config.toml
arch = "vit"
model = "model that predicts nearness at each pixel"
dataset = "rendered dice on a table"
train_examples = 36250
image_size = 64
crop_scale_min = 1
horizontal_flip = true
output_stride = 8
norm = "layernorm"
norm_position = "pre"
hidden_act = "gelu_tanh"
mlp_ratio = 6
head_dim = 32
fused_qkv = false
bias = "all"
qk_norm = false
parallel_block = false
inner_norm = false
patch_size = [8, 8]
conv_stem = false
layers = 16
width = 128
positions = "learned"
loss = "mse"
targets = "nearness"
init = "torch_default"
residual_init = "scaled_by_depth"
optimizer = "soap"
beta2 = 0.999
learning_rate = 0.0022
beta1 = 0.9
shampoo_beta = 0.999
eps = 1e-08
precondition_frequency = 25
max_precond_dim = 512
one_sided = false
adamw_lr_other_params = 0.0014
gradient_centralization = true
max_steps = 11400
batch_size = 256
epochs = 80.5
lr_schedule = "cosine"
final_lr_fraction = 0.1
warmup_steps = 340
weight_decay = 0.1
adamw_weight_decay_other_params = 0.01
Rows from block 9 of a small model that predicts nearness at each pixel, named by matrix and row number. Rows with one number belong to one neuron. Each number is 128 + 32 x the weight over its row's rms, rounded and kept within 0 to 255. All counts start at 0.
After each neuron's rows are labels from the 100 images, of 14848, where the neuron reaches its highest value: "strongest on" is what is common among them; "patch colour" is the nearest of a few named colours to the mean colour under the peak. Only what is clearly more common there than usual is listed. The data: rendered dice on a table. In brackets: how many of the 100, against the usual share in percent.
# fc1: MLP up (model.blocks.9.mlp.fc1.weight, 768x128), inputs 0-127
# fc2: MLP down (model.blocks.9.mlp.fc2.weight, 128x768, transposed), outputs 0-127

fc1.104 [127 155 125 140 174 102 157 143  89  93 113  86 140  79 138 104 172  91 187 163 103 143  86  97 114 142 141  81  90  86 137 149 114 138 186 168 122 112 121 120 168 147 107 125 103 119 168 154 176 125 126 131 125 120 154  64  64  80 123 167 140 169 153 142 173  81 181 170 159 130 156 136 103 108  85  94 101 134 171 124 133 121 131 153 121  67 113 153 171 111  82 117  86 129 166  88 116 208 122 165 152 179 192 151  78 137 112 194 154  74 114 110 171 128 170 149 110 125 157  86  83 103 117 114  88 116 151 153]
fc2.104 [164 124 151 181  67 140  98 101 183 140 140 114 120 152  91 142  85 151 118 161 130 180 154 127 109  91  98 141 144 164 148 104 141 113 100 100  96 203 133 104 142 132 128 106 139 179 143 134  66 132 144 177 173 125  82 169 177 130 114 153  59 103  85 135 115 122  80 119 136 129  83  80  96  74 114 113 165 127 108 108 164 147 140 128 165 106 175  77 120 145 117 132 140 138 168 152 133  84 170 122 169 131 107  73 114 151  99 116 118 177 160 147  63 155  65 173  89 130  70 168 160 112 126 186  81  97 177 126]
strongest on: white die (40 vs 15.6); pink die (34 vs 15.7)
patch colour: grey (50 vs 17.1)

fc1.383 [140 215 117 159 115 129 123 130 133 171 137 176 121 163  83 166 153 101 155  97 134 159 166 134 140 155 106  85 134 123 137  76 123  97 116 113 148 117 165 116 119 132  94 136  87 143 125  95 140  95 166  90 139 119  96 200 124 148  88 114 151 181 167 147 133 114  53 113 150  75 190  95 114 147 105 162 163 119  93 157 152 163 123 135 148 152 138 156 124 149 122 115 197 123  64 122 130  84 108  79 117 170  70 124 117 126  88  99 176  74  74 153 151 160  76  73  74 158  57 115 104 124 111 158  96 165 118 103]
fc2.383 [146 114 135 116  82  86 109 113 143  86 113  57 167 141 130  71  66 160 138 117 149  94  95  80  77 104 160 155 165 127  80 162 181 125 151  76 107 123 153 158 137 101 151 165  67  93  87 169 131 170  83 143 156 106 160 109 133 115 155 120 139  86 151 110  97 108 182  95 150 129 119 161  67 122 109 137  93 162 119 140 162 118 173 155  74 117 170  90 154 101 104  78 128 165 148 140 142 102 119 199 126 154 106 185 161 137 146 132  86  94 136 179 149 104 204 153 174 146 190 141 131 114 105 118 155 150 105 116]
strongest on: dice: three (69 vs 33.6); white die (44 vs 15.6)
patch colour: pink (27 vs 7.4)

fc1.757 [131 158 172 121 135 109 140 156 112 146  86 173 109  90 173 114 122 133 132 134 145  95 120 103 113 124 137 141 148 127 113 124 124 141  70 151 109 121 102  65 148 182 191 185  93 112  80  81 154 174 107 110 151  90 138  62 152 115 132 140 166 153  79 112 104  91 108 105 179 105 144 125 150 140 137 135 161 135 105 133  99 179  81 160  62  81  68 107 172 119 112  94 110 167 134 105 172 212  71 128 187  89 108 177 162 148  81 100 139 189 120 160 148 166  97 153 105 159 171 118 169 119 101  87  90 124 123 135]
fc2.757 [139 146 115 129 114 104 180 119 175  87 134  77  99 128  99 161  89 146 115  84 176 142 169 153  92 111 136 107 135  91 151 134 111  95 133 162 103 181 115 124 157  99 104 129 152 180 182 185 132  65 109 111 150 157  64 118 139 113 143 152  66 111 141 133 117 115 108 136  76 120 123 157 155  99 127  83 143 143 121  81 150 146 174 115 200 114 178 110 149 181 134 145 121 103 145 166  68  75 116  96 131 159 155  82  69 203 148 107 139 127 149 118  85 148  82 132  95 185  86 114  94 165 139 182 114 167 165 169]
strongest on: grey die (41 vs 15.7)
patch colour: grey (44 vs 17.1)

fc1.705 [ 64 127  75 116 125 112 185  99 113 111 168  95 155 187 102 156 133  91 140 174 117 147 117  87  81 169 150 181 101 142 122  96  85 158 198 125 140 184 130  58 138 115 118 192 120 129 156 169  84 197 119 107 132 138 128 164 118 121  84 164 106 111 136  98 121 137 137 141 171 176 139 111 128 124  85  50 163 129 154 199 131 149 100  87 102 107 110 131 121 106  74 149 157 154 133  78  81 109  90 114 204 124 120 128  88 163 116  90 106 115 110 149 106 153 159 124  69 166 163 142 155 153 112 134 149 103 124 125]
fc2.705 [152 134  78  81 155 116 122 197 124 131 102 160 137  94 124 100 111 114 140 112 100 104 165 143 119 112 144  74 147  71 142  94  82 106 108 125 119 124  84 115 155 160 155  86 167 152  88  92 162 110 178  95  89 176 118 151  76 113  87 138 135  97 157 167 123 136 102 135 165  80 110 140 176 158 124 173  53 121 116  60 186 134 162 140  98 161 141  74 170 165 128 128  87 174 118 168  93 172  68  80 158 110 165 122 207 148 120 122 166 162 103 158 131 140 127 115 167 153 119 145 102 130 176 152 103 118 180 150]
strongest on: green die (37 vs 15.7)
patch colour: green (41 vs 8.1)

fc1.28 [ 63 148 124 171 173  67 187 142 147 116 116 154  85 132  93 147  80 106 167 148 139 126 144 159 159 142 105 115 100 203 109 133 127 121 118 171 103 158  95 107 116 110 131 128 101 112 144 137 136 189 147  84 148 184  79 211 141 106 165 101 162 108  98 101 122 174  73 173 133 150 159 152 127  82 145 110 140 189  96 126 135 104 146 108 138 144 138  79 194 130 164 169 114 106 107 107  99 152  70 145 101 137  93 165 207 115 181 127 115 135  81  77  99 159  86 105 102 135 112 100 147 137 132 134 133  72 168 142]
fc2.28 [128 116  93  86 103 135  45 128 156  82 110 199 195 127 147 106  37  95  92 146 106 150 191 109 148 132 104 131 151  69 147 152 108 130 180 142 132 100 118 130 133 114 162 141 136  86 104  96 142 144 154 128 143 120 140  40 136  75 140 131 157 158  85 122 171  70 184 151 110  66  78  93 160 155 140 168  84 114 178 147 142 161 122 133  71 145 147 132 110 160 145 202 147 150  83 150 149 139 166 127 111 139 129 144 117 112  99 129 123 141 107 100 168 101 138 109 102 131 161 158 117 134 168 136  99 160  89 179]
strongest on: brown die (37 vs 15.9)
patch colour: grey (52 vs 17.1)

fc1.605 [142 106 124 107  91 138 102  74 117 147 139  78 166 184  82 166 106 113  88 124 148 139  84  94  97 141 198 175 193 210 161  73 140 153 108 154 130 160 160  86 128  74 105  98  92 145 132  93 158 134 130 125 103 102 124 163 155 111 109 181 150 144 128 150 148  66 194 103 158 138  64 131  94 122 107 130 156 144 100 137 103 175  73 111 142 144 175 101 171 185 110 168 132 149 113  98 104 148 163 147 172 107  89  82 168 154 108 117 125 177 132 103 119  95 102 152 166 159 108 177 123 151 114 153 122  78 121 152]
fc2.605 [ 83 132 136 134 158 130 175 185 131 143  93 153  59 131 206 127 212 124 190 114 111 165 161 100 137 152 166  72  95 118 119 141 121 139 130 104  96  92  80 148 116 174 160 116 165 134 126 104 158 108 126  98 164 176 141 121 117 178 106 102 116  73 132 146 142 138  74 199  98 105 178 186 172  89 107 108  86  99 127 114 103  77 117 152 126 159 125 137 156 143 106 127  66 162  89 135 120 175 115  98 124  97 176 138 138 154 165 144 136  91  88 171 110 132 178 143 132 169 108  73  71 107 104 119 113 102 112 119]
strongest on: teal die (37 vs 16.1)
patch colour: black (38 vs 13.1)

fc1.742 [133 189  79 137  94 160 129 143 138 125  96 115  99 183 144 150 107 114 130 157 133 113 103 135  87 133 158 155 182 126 136 189  66 115 163 137 136 127 119 113 105  87 165 144 108 144 145 149 189  96 120  87 114 134  98  72 151 124 193 167 188 173 104 114 118 153 120 173  84 104 135 108 127  86  99  94 105 118 191 147 138 152 161  83 116  97 142 129  91 128 127 146 136 160  83 134 115 133  38  95 197 107 164 165 162 167 154 144  73 135 125 112 153  86 169  86 115 137  50 140  96 142  74 112  64 119 133 124]
fc2.742 [184 144 100 143 121  49 184 158  64  91 124  26 115  93 119 129 157 129 165 139 154  88 176 166 143 109 128  91 111 121 158  94 142 129 118 135  98 161 123 126 163  59 149 178 175 129 146 123  47 154 124 144 130 110 147 117 114 113 116  83 128 113 145 207 119  93 101 103 156 159 104 108 154 149 130 149 133 162 114 102 114 105 135 110 100 150 112 117 152 113 150 131 176  67 167 120 104 100 159 115 130 143  97  78  85 123 162  92 163 160 114 158  85 144 103 123 156 105 179  82 188 113 167 163 184 141 166 126]
strongest on: teal die (70 vs 16.1)
patch colour: green (40 vs 8.1); cyan (32 vs 3.9)

fc1.725 [119  68 107 153 155 116 153 149 186 146 137 160  84 167 141  95 147 157 156 173 139 147 117 159  88 103 128  96  64 157 128  98 119 124 102 164 134 103 145 155 132 118 109 105 108 130 121 161 141 159 108 176 148 145  98 123 111  65 151 124 202  99 150 164 107 153  94 103 155 194  83  82 125 113 125 151  53 132 142 138  80 107 118  87 206 216 100 137 163 171 100 162 129 129 183 148  64 116 122 176  88 149 164 182 133 117  99 165 113  71 129 119 111 118 113  74 112 127 134 123 154 128 140  73 139  93 100 104]
fc2.725 [109 157 174 138 119 161  93 153 133 104 144 147 174 158 113 148  92 129 111 142 115 154  99 105 177 120 115  76 151  98 191 134 115 153 134 149  78 121  78  69 151  80 139 119 147 118  98 188 103  93 115  81  86  97  92  98 141 157 170 139 135 139 140 119 121 183 157 135 114  93  86 137  58 154 188  84 159 111 174  97  75 197 105 182  86  93 130 143  61 146 128 220 148  93 129 144 139 107 136 126 157 203 124 146 132 116 121 129 127 109 163 101 116 158  90 130 113 119 161  87 130 111 109 100 183 160 119 168]
strongest on: brown die (36 vs 15.9)
patch colour: grey (50 vs 17.1)

fc1.361 [151 145 168 115 126  95 164  85 149 191  82  83 160  83 128 128 139 173 136 161 162 130 112 134  98 160 112 151 129  95 108  95 145 113 107 173 127  97  62 150 160 129 136 120  71  97 154 133 153 180 137 107 174 131 192  78 124 132 115 162 199  94 145  42  64 107 108 143 170 163  74 139 139 116 100 160 155 149  97 152 107  72 147 200  98  80 110 118 133 155 128  82  71 162 143 109 111 123 115 139 129 114 185 115 144 137 133 115  97 137 113 115 127 194  92 124 102 126 171 123  97 157 154 104  81 140 146 180]
fc2.361 [159 127 120 148 126 142 119 137 144 101 162 120  99 190 108 156 131 114  90 110 176  99  93 107 102  87 102 162 133 151 120  76 111 141 115 145 123 205 157 106  89 104 117  99 158 232 104 137 122  61 109 172 166 108  99 148 114  83 178 106  93 206 123 121  96 143  98 119 108 118 131 162 164  95 145  62 176 125 177 122 126 207 107 120 154 122 150 116  97 135 136 177 164  39 119 131 119 131 114 142 123  95  80 140 112 108  87 159 139 160 152 151 165  93  70 149 146 130  92 132 114  84 131 137 172 147 137 172]
strongest on: grey die (42 vs 15.7); white die (34 vs 15.6)
patch colour: grey (48 vs 17.1)

fc1.686 [102 102 149 147 137 129 114 203 178 175 131  99 129 129 137 125 136 175 112 146  89  90  99 109  90 104 121 138 154 123 150  61 128 133  90 109  98  90 106 153 134 130 171 124 110  96 116 138 158 167 138 163 172 117  96 120 147 111 128 155 124  98 132 144 102 149  65 153 131 162 104 153 176 175 139 214 100  66 127 217 109 162 138 131 115  85 131  78 167 122 125 173 140 134 119 143  31 187  73 181 128 168 154 102 128  82 102  87  89 103 123  98 124 101  92 123 132 110 124  95 163  50 136 132 147 158 138 114]
fc2.686 [ 99 172  92  77 150 163  95  98 104 116 100 115 135 108 132 140 100 102  58 102 141 102 124 117 173 127 130 154  89 180 115 155 110 165 141  57 204 182 170 174 146 111 111 101 148 101  83 154  80 102 104  87 106 115 135 162 165  81 134 131 100 165 111  87 102 136 166 130 128  84 132 145 146  91 115  93 142 124 206 122  86 155 130 125  93 151  48 154 146 113 101 130 118 116 148 113 198 176 224 103 167 117  85 167 129 118 124 125 168  94 167 114 148 124 118 105 152 140 133 126 140 147 139  99 176 120 166 170]
strongest on: brown die (35 vs 15.9)
patch colour: grey (41 vs 17.1)

fc1.409 [157 167 122 152 136 171 120 119 148 119 130 172  84 101 130 128 183 108 197 132 144  89 135  91 104 133 177 119 145 104 139 118 140 183 115  88  96 167 110 159 139 170 115 137 121 158 106  40 158  89 105 200 107  77 145  84  88  92 140  78 151 156 204 133 143  77 176 131 147 132 163 103 116 153 101 148 119 154 139 145 162 123  79 163 118  68 162  84 111 135 121 169 181 105 120  99 110 104  62 168 158  93 132  92 142 122 116 130 113 111 156 130 124 182  88 132 123 155  88 122 154 133  69 118  65  87 173 112]
fc2.409 [155 182 135 129  30 111 164  97 204 103 122  47 123 155 143 124 110 145 178 140 124 161 148 140 163 151 126 165 134 136 109 133  99 132 130 169 181  90 115 150 143 157 114 115 128 181 115 152 115 121  80 112 134 115 168 118 128 100 119 145 108 133 124 157 135  51  97  76 110 111  77 122  90 148 129 149 190 134 177 140  85 174 142  90 104 183 107 145 126 211 114  96  92  78 169 177 158  78 197  96 121 166 123  63 110 108  99 123  88 116  74 122 121 123 123 136  91 114 141 151 116 147 106 138 123 153 147 136]
strongest on: white die (83 vs 15.6)
patch colour: pink (47 vs 7.4); white (25 vs 2.9)

fc1.66 [156 178 175 107  81 127 110 121 149 141 141 117 112 133 166  84 157 181 197 133 139 117  94 146  49 109 164 142 199 155  75 132 163  89 139 150 157 164  49 142 153 158 164 101  73 143 158  75 121 173 171 133 160 160 174  51 114 141 112  99 133 133 145 171 105 102 141 115 212 149 152 113  90 107  95 157 118 137  96 123 132 120 118 146 109 115 123 163 160 103  82 107 105 128 121 101 138 138  74 120 126 181 155 100 111 111 130  58  47 139 104  94 113 131 155 115 125 165 128 135  89 102 106 114 123  94 133 105]
fc2.66 [143 158 118 146 103 102 177  98 119  79 158  77 149 158  91 176 100 132 104 107 180 102 132  73 141 152  80 172  86 101 133 111 118 145  77 142 146 177 140  93 142 127 149 149 193 193  66 142 155  44 107 152 160  79 104 130  95 109 142 123 165 171 129  82  68 142 126 130  79  95 159 106 160 141 125 122 178 139 165 126 115 178 154 127 182 108  95 117 120 122 142 129 134  72 108 148  99 132 136 113 148  66  93 118 102 157  92 137 123 160 168 147 123 157  67 128 154  94 116 105 175 165 114 180  92 133 144 187]
strongest on: teal die (49 vs 16.1); grey die (34 vs 15.7)
patch colour: cyan (25 vs 3.9)

fc1.221 [160 171 141 158 146 107 113 148 134 176 163  81 157 140 127  94 137 133  87 127 128 102 169 159 124 159 126  77 125 146  97 159 100 142  87 149  99 170 163  79  85 156 203 157 150 102  91 138 128 101 118 181 126  88 162 132  75 158 104  94 187 136 121  95 123  89 102 119 133 120 108 153 190 164 127 133  41 121 140 140 123 155 128 112 104  90 185 125 187  78 156 141 158  94  84 129 138 123 194 122 151 124  71 113 137 157 124  99  79 125 113 111 175 103 156 136 137  85 112 166 186 121  72 137 122 118 186  58]
fc2.221 [117 107 133 111 134 152 140 175 139 152 115 189 156 122 123 143  92 125 119  99 133 134 117 129 238 126  81 135 146 113 120 150 117 184 118 181 134  63  97 133 151 145 119 139 170  68 104 123 117 139 152  68  95  95  75 105 126 128 148 144 138 167 151 145 162 123 142 128 148 133 106 136  69 152 140 180 139 102 173 169 134  77 178  82  81 117 106 153  74  85 120 124  92 132 133 110 100 146  87 105 101 234 146 128 161  71 125 136 137 121 128 125 117 126 150  70 114  84 213  72  82 128 129 121 147 155 145 161]
strongest on: black die (67 vs 16)
patch colour: black (37 vs 13.1)

fc1.300 [139 157 216 120  72 118 193 105 174  92 122 117 112 158  85 146 131 134 157 134  98  84  97 151 137  97 109 120 111  60 142 159 143 114  92 153 170 140  89 110 147  94 117  73 176 122 116 124 150 118 146 200 160 169 172 106  96 100 200 153 186  75 147 114  98 115  95 149  79 200 103 119 117  33 171 127 180 156 147 121 118 104 129 162 147 102 188 128 128 199 133 142 130 119 117 130 129 107 174 133 122 120 125 139 135 133  95 163 117 102 106  96  99  94 141 166 148 136 128 131  76 122 153 115 122 168  96 109]
fc2.300 [122  81 135 183  83 146  62 142 132 172  84 109  72 174  94 163 128 127 116 139  79 121 107  95  63 157 143 136 126 171 102 130 156 144 166 132 104 189 161 120  64 204 157 123  73 178 137 145 151 147 142 114 150 148  98 163 140 148 112 164 126 126 118  89 135  53 133 114 151 110 167 151  88 154 119  85 130 154 133 138 152 125  81 103 113 134  82 132  62 131 111 155 131 118 161 112 117 186 107 162 107  90 110 157  97  98 162 153 156 143 198 126 147 127 106  78 115 139  93 167 173  63 119 140 101  69 143 157]
strongest on: dice: three (64 vs 33.6); orange die (40 vs 16)
patch colour: orange (29 vs 3.1)

fc1.87 [117  92 142  70 135 122 101 107  49 112 180 133  83 120 135 148 107  99 131 137  91 165 159  99  96  77 133 122 146 115 152 136  91 162 162 102  81 159 156 102 131 119 119 121  58  97 123 159 151 144 125 141 104 168 167  36 121 108 136 139  80 116  63 127 150 119 108 167 129  99  98 156 120 152  81 128 111 146 151 154 186 148 132 145  64 109 170 131 145 120 136 141 126 165 101 115  80 151  96 164 169 192 109 105  95 125 100 103 170 123 124 128 181 141 152 171 157 120  53 101 123 179 105  99  29 131 136 153]
fc2.87 [ 96  98 115 189 152 144 179 105 161 138  91 149 117 142 122 103 107 167 109 181 125 125 123 161 181  85 163  80 144 158 100 109 157 113 148 104 128 145 154 123 137 152 127 142 202 168 173  84  60 147 102  76 126 119  52 163 127 115 118 109 129 143 108  88 110  61 169 152 124 174 116 100 147  65 141  66 144 115  78  74 122 127  89 139 184 133 130 100 164 116  58 142 168 118 134 140 151  89 177 113 124 158 178  72 121 185 121 126  93 146 126 137  66 137 112 119  97 160 159 147 115 138 137 154 165 125 180 133]
strongest on: green die (36 vs 15.7)
patch colour: red (26 vs 4.1)

fc1.355 [ 81 161  84 131 110  49  89 164 116 140 134 114 167 134 145 110 115 123 171 122  67 154 170 166 142 155 110 133 159  75  94 116 146 140 107 148 155 157 147 105 164 180 153 223 113 134 123 125 134 170 141  99 156  68  92 110 105 145 111 145  96 137 148 128 142 141 159 119 194 140  83 127 163 166  89 137 111 184 186 112 183  84 113 122 120 158 102 113 130  47 126 149 142 154  93  95 142 137 136  90 151 117  99 148 148 146 102 147 136  85  77 128 127 143 107  56 143  84  90 101 111 196 166 102 176 100  89 116]
fc2.355 [175 145 138 134 108 151 122  95 163 116  90 157 158 147  76 119 143 112 122 180 135 139 122 119  83  73 173  73 122 143 165 116 102  65 175  98  85  76 103 180 156 127 117  30  73 154 170 161 119  75 142 201 116 136 140 108 101 126 147  97 148 104 146 125 112 128 114 118 140 102 152  70 155 119 206 110 137 127 159  92  91 138 106 145  85 107 154 121 189 133 154 122 179 119  77 149 129  89 142 117 108 135 125 141 137 119 209 141 113 155  91 118 134 112 147  98 176 208 186 114 118 119 141 131 145 145  94 120]
strongest on: dice: three (62 vs 33.6)
patch colour: black (38 vs 13.1)

fc1.201 [114 107 119 102 144 119 145 164 101  84 169 150 111 118 117 154  83  82 109 109  68 105 125 179  74  95 165 108 129 180 144 130 171 115 144 180 137 189  92 107  89  64 132  94  59  97 121 178 108  87 118 142 166 106 112 108 120  84 107 106 160  89 136  94 116 143 149 124  77 160 145 150  92 153 134 178 157 112 144 117 142  85  99 176 143  82 177 147 142 154 144 160  99  89  90 112 178 114  91 204 133 142 116 156 144 113 139  91  70 117 164 118 126 124 174 123 187 184 109 123 147 108  88 101 101 187 150 171]
fc2.201 [ 94 131 131 142 110 206 141  91 147 199 181 145 118 122  95 109 138 138  65 125 174  75 131 137 128 135  96 109 110 113 161 149 104 133  75 126 100 106 156 112 119 169 110 132 126 191 154 131 126 160 134  82 189  94  95 162 135 179 141 128  61 169 119  88 122 115 112 150 126 182 136 110 135  85 120 111 150 117  90  99 139 166 132 119 228  69 139 128  96 147 117 135 135 103 135 140  56 141 143 113 101  78 149  94  99 153 144 156 121 163 110 140 127 117  64 142 108 122  70 125 123 156 125 223 150  81 180 148]
strongest on: green die (35 vs 15.7)
patch colour: green (25 vs 8.1)

fc1.751 [ 96 133 109 116  85 109 133 100 118 147 174 117 122 116  59 141 203 152 131 177 112 118 103 157 133 172  77 119 109  87 113  82 151 119 166  98  79 183 127 157 126 141 135  69 196 139 185 199 125 174  84 131 167 112 163 157 133 105 101 125 139 169 119 145 108 117 178  94 181  77 108 128 117 137 129  89 126 118 146 189 194  97  88 114 107 127 142 137 161 145 125 155  93 166  75  81 141 158  76 186 138 122 114 101  79 160  69 136  80 139 116 106 139 172  98 167  90 129 145 105 161 118 129 131 119  82 122 117]
fc2.751 [186 133 125 110 152 168 133 139 134  91  75 103  67 142 148 159  98 112 159  90 131 164 155 188 136 125 168 162  88 129  64 161 146 117 182 121  97 130 164 136 121 157 201 105 136 142 132  97  91  86 150  99 110 111 113 141 127 128 113 145 193  95 146  45 122  91 109  50 116 178 117 102 123 160 169 137  96  52 176  94 136  98 165 167 148 140 109  85 153  67  75  81 133  93 169 184 108 141 147 102 123 172 107 122 159 125 124 145 113 125 134 172  91 138 135 121 113 125 129 100 131 108 170 103 179 122 141 171]
strongest on: green die (61 vs 15.7)
patch colour: green (61 vs 8.1)

fc1.492 [135 150 113 116 112 165 102 112 140  35 138 180 188 120  82 132  50 134 113 125 116  97  73  70 123 172 102  91  89 106  99  95 172 106 120 111 137 115 104 110 141 155 166 161 108 134 165 118 135 230 152 146  87 134  98  92 106 153  81 151 122 129 103 105 120  98 144 134 161 163 153 108 141 195 168 158 131 133 156 126 133 120 121 128 101 138 109 190 162 101  86 154  69 125 150 138 116 179 175 154 184 192 186  94  83  90 150 119 127 141  81 116 140 122 104 134 153 107 109  82 167 153 125 169 102 126 131 117]
fc2.492 [185 106 117  98 117 135 131 134  71 120 159 122 120 125  94 181 128  97 157  67  77 137 136  95 117  54 153  99 131 147 163 169 132 154 136 118  87 154 155 102 125 147 195  91 158 172  98 112 178 140  97  95 129 179 116  98 119  59 155  84 149 144 121  94 168 156 131  95 189 105 113 151 139 103 144 154 105 115 163  98 206  95 128 161 124 136  85  70 129  98 167 128 105 160 121 100  97 121 115 144  58  76 106 127 159 164 121 116 170 122 158 136 142 168 103  84 150  93 173  87 162 131 173 129 133 182 186 144]
strongest on: black die (52 vs 16)
patch colour: grey (36 vs 17.1)

fc1.766 [133 127 153 118  87 137  83 145  77 116 103 133 127 153  56  66 107 125 181 127  58  95 123 154 155 135  90  66 194 141 119 144 120 127  95 137 118 143  88 113 101  88 132  76  71 108 161 184 160 130 103 143 137 141 144 104 102 118 149 120 112 164 137 120 172 134 174 168 112 140 129 152 207 138 153  87  97 139 143 172 139 165 151 167  88 164  95  94 115 129 124 151 103 125  62 117 141 107  89 193 173 103  86 191 120 132 121 122  56 127  98 110 107  68 100 105 142 144 142  91 167 151 120 116 104 130  62 103]
fc2.766 [146  89 106 145 110  94 141  95 123 150 111  90 105 101 124 113 111 116 173 140 119 195 140 102 111 135 154 133  75 129 101 111 117 102 179 135 134  85 148 160 150 214 141 155 142 143 167  76 125 163 179 105 133 160 155 157  87 124  99 174 191  74  68  87 106  80  85  87 135 128  96 150  70 151  84 144  88 102 120 137 159  77 115 100 181 133 152 108 140 128 204  85 139 119 168 121 100 110 145 104  47 160 170 128 111 106 156 135 198 115  86 145 102 186 180 138 150 128 111 136 165 117 131 136  92 119 144 135]
strongest on: dice: three (76 vs 33.6)
patch colour: brown (58 vs 28.9)

fc1.38 [119 150 190 176 106 145  82 158 141 109 108 184 114 146 115  71 157 126 173 121 118 147 184 179 112 187 125 148 131 127 142  92 133 163 106 156 116 113 118 167 151 157 122 145 135 135 133  88  74 137 105 111 151  96  79 137  96 139 163 165 173 150 166 119  78 132  97 118 111 197  54  81 127 155 143 167 151  95 147 153 163 104 108 146 176 139 195 169 169 140 131 141 121 116  80 198 105 126 152  71 152 143  86 125 102 160 124 121 163 186  89 111 103 155  98 175 118 122 103 119 168 174 169  88 178 121 105  84]
fc2.38 [128 122 132 163 132  56 174 116 135 148 143 135 148 110 136 133  99 125 144 138 129 155 113 153  87  86 144 119 133 116 154 122 129  92 169 101 129 100 153  93 103 163 128  81 114 133 108 123 123 104 184 182 124 154 179 141  89 157 160  71 139  61 125 109 227 147 130 112 157 122 167 129 145 107 156  60  79 158 106 101 134  91 110 169 117 140 128 105 140 120 111 143 194 120 120  93 114 152 121 130  84  96 122 129 182 111 153 207 106  67 133 168 175 102 150 106 135 175 133 139  56  90 119 194 116 186  55 149]
strongest on: black die (35 vs 16)
patch colour: black (31 vs 13.1)

fc1.441 [153 201 115 135  89 137 100  87 161 206 112 139 141 108 120  76 114 115 175 138 119 103 157  97 139 102  86 147 129 133  57  89  81 187 112 107 127  99 111 117 123 165 156 152  86  94 131 138 174 113 146  67 116 167 179 137 101 113 115 174 122 161 131  74 141 115 135 154 145 155  71 152 154 160 107 144 191 184  75 152 158 106 132 127  80  99  83 146 167 146 107 129  87 148  97 118 117 165  97 166 134 110 144 110 136 117  60  68  84 168  90  98 121 176 133 130  64 154 123 121 106 117  99 139  69 129 124  88]
fc2.441 [141 145 125 115 108 102 189 108 126 109 136 121 118 190  47 153  70 139 139 101 185 150 125 138  51 100 137 173 119 120 116  93 142  42 107 161 115 225 176 119 116 102 121 156  76 206 116 126 100  71 112 202 109 109 123 147 109 100 138 114  97 136 131 132  82 149 116 117 101 101 107 169 115 117 154  80 171  99 175 104 117 158 149 174 197 131 127 102 107 135 108 108 138 106 153 135 123 116 111 133 130 122 108 120 110 170  78 178 129 139 163 160 135 160  48 147 148 160 136 156 114 140 107 140 119 143 162 154]
strongest on: grey die (42 vs 15.7); black die (36 vs 16)
patch colour: grey (37 vs 17.1)

fc1.427 [123 140 111 137 110 110 154 145 147 138 182  88 114  67 169 121  84  83 157  79 126 174 161 147 143 179 119 174 192 152 192  92 124 117 147 153  93 146 140  86  96 149 166 160 143 133 128 113 169 133 101 117 212 118 126 125 102 166 122  83 115 115 150 101 163  40 116 142  85 130  91 105 108  96 110 136 132 134 170 130 158  97 135 115 149 183 187 135 177 142  99  93  93 148  80 115 115  88 121 146 164  97 130 103 144 134 132 188  28 122  81 103 138 192 135 144 107 141  92 117 121 114  96  85  96  95 118 135]
fc2.427 [118 152 131 135 186 131 163 128 118  86  48 137 123  78 155  77 162 162 163 117 157  89 106 123 192 165 113 120 127 123 103 100  86  75 107  91 109 117 113 106  97 112 114 117 183  99  69 181  96 162 171 167  94 139  75 163 168 157  85  84 125 102 164  95 100 145 138 154 138 179 223 152 161 140  94  93  87  88 130 100 159 184 110 163 105 132 156 120  94 124 112 136 215  99 167 140 166 147 135 131 159 104  87 139 139 146 109  68 124 110 143 133 179 114 140 134 126 129  99 113 149 102 113 126 134 140 174 134]
strongest on: teal die (49 vs 16.1)
patch colour: green (39 vs 8.1)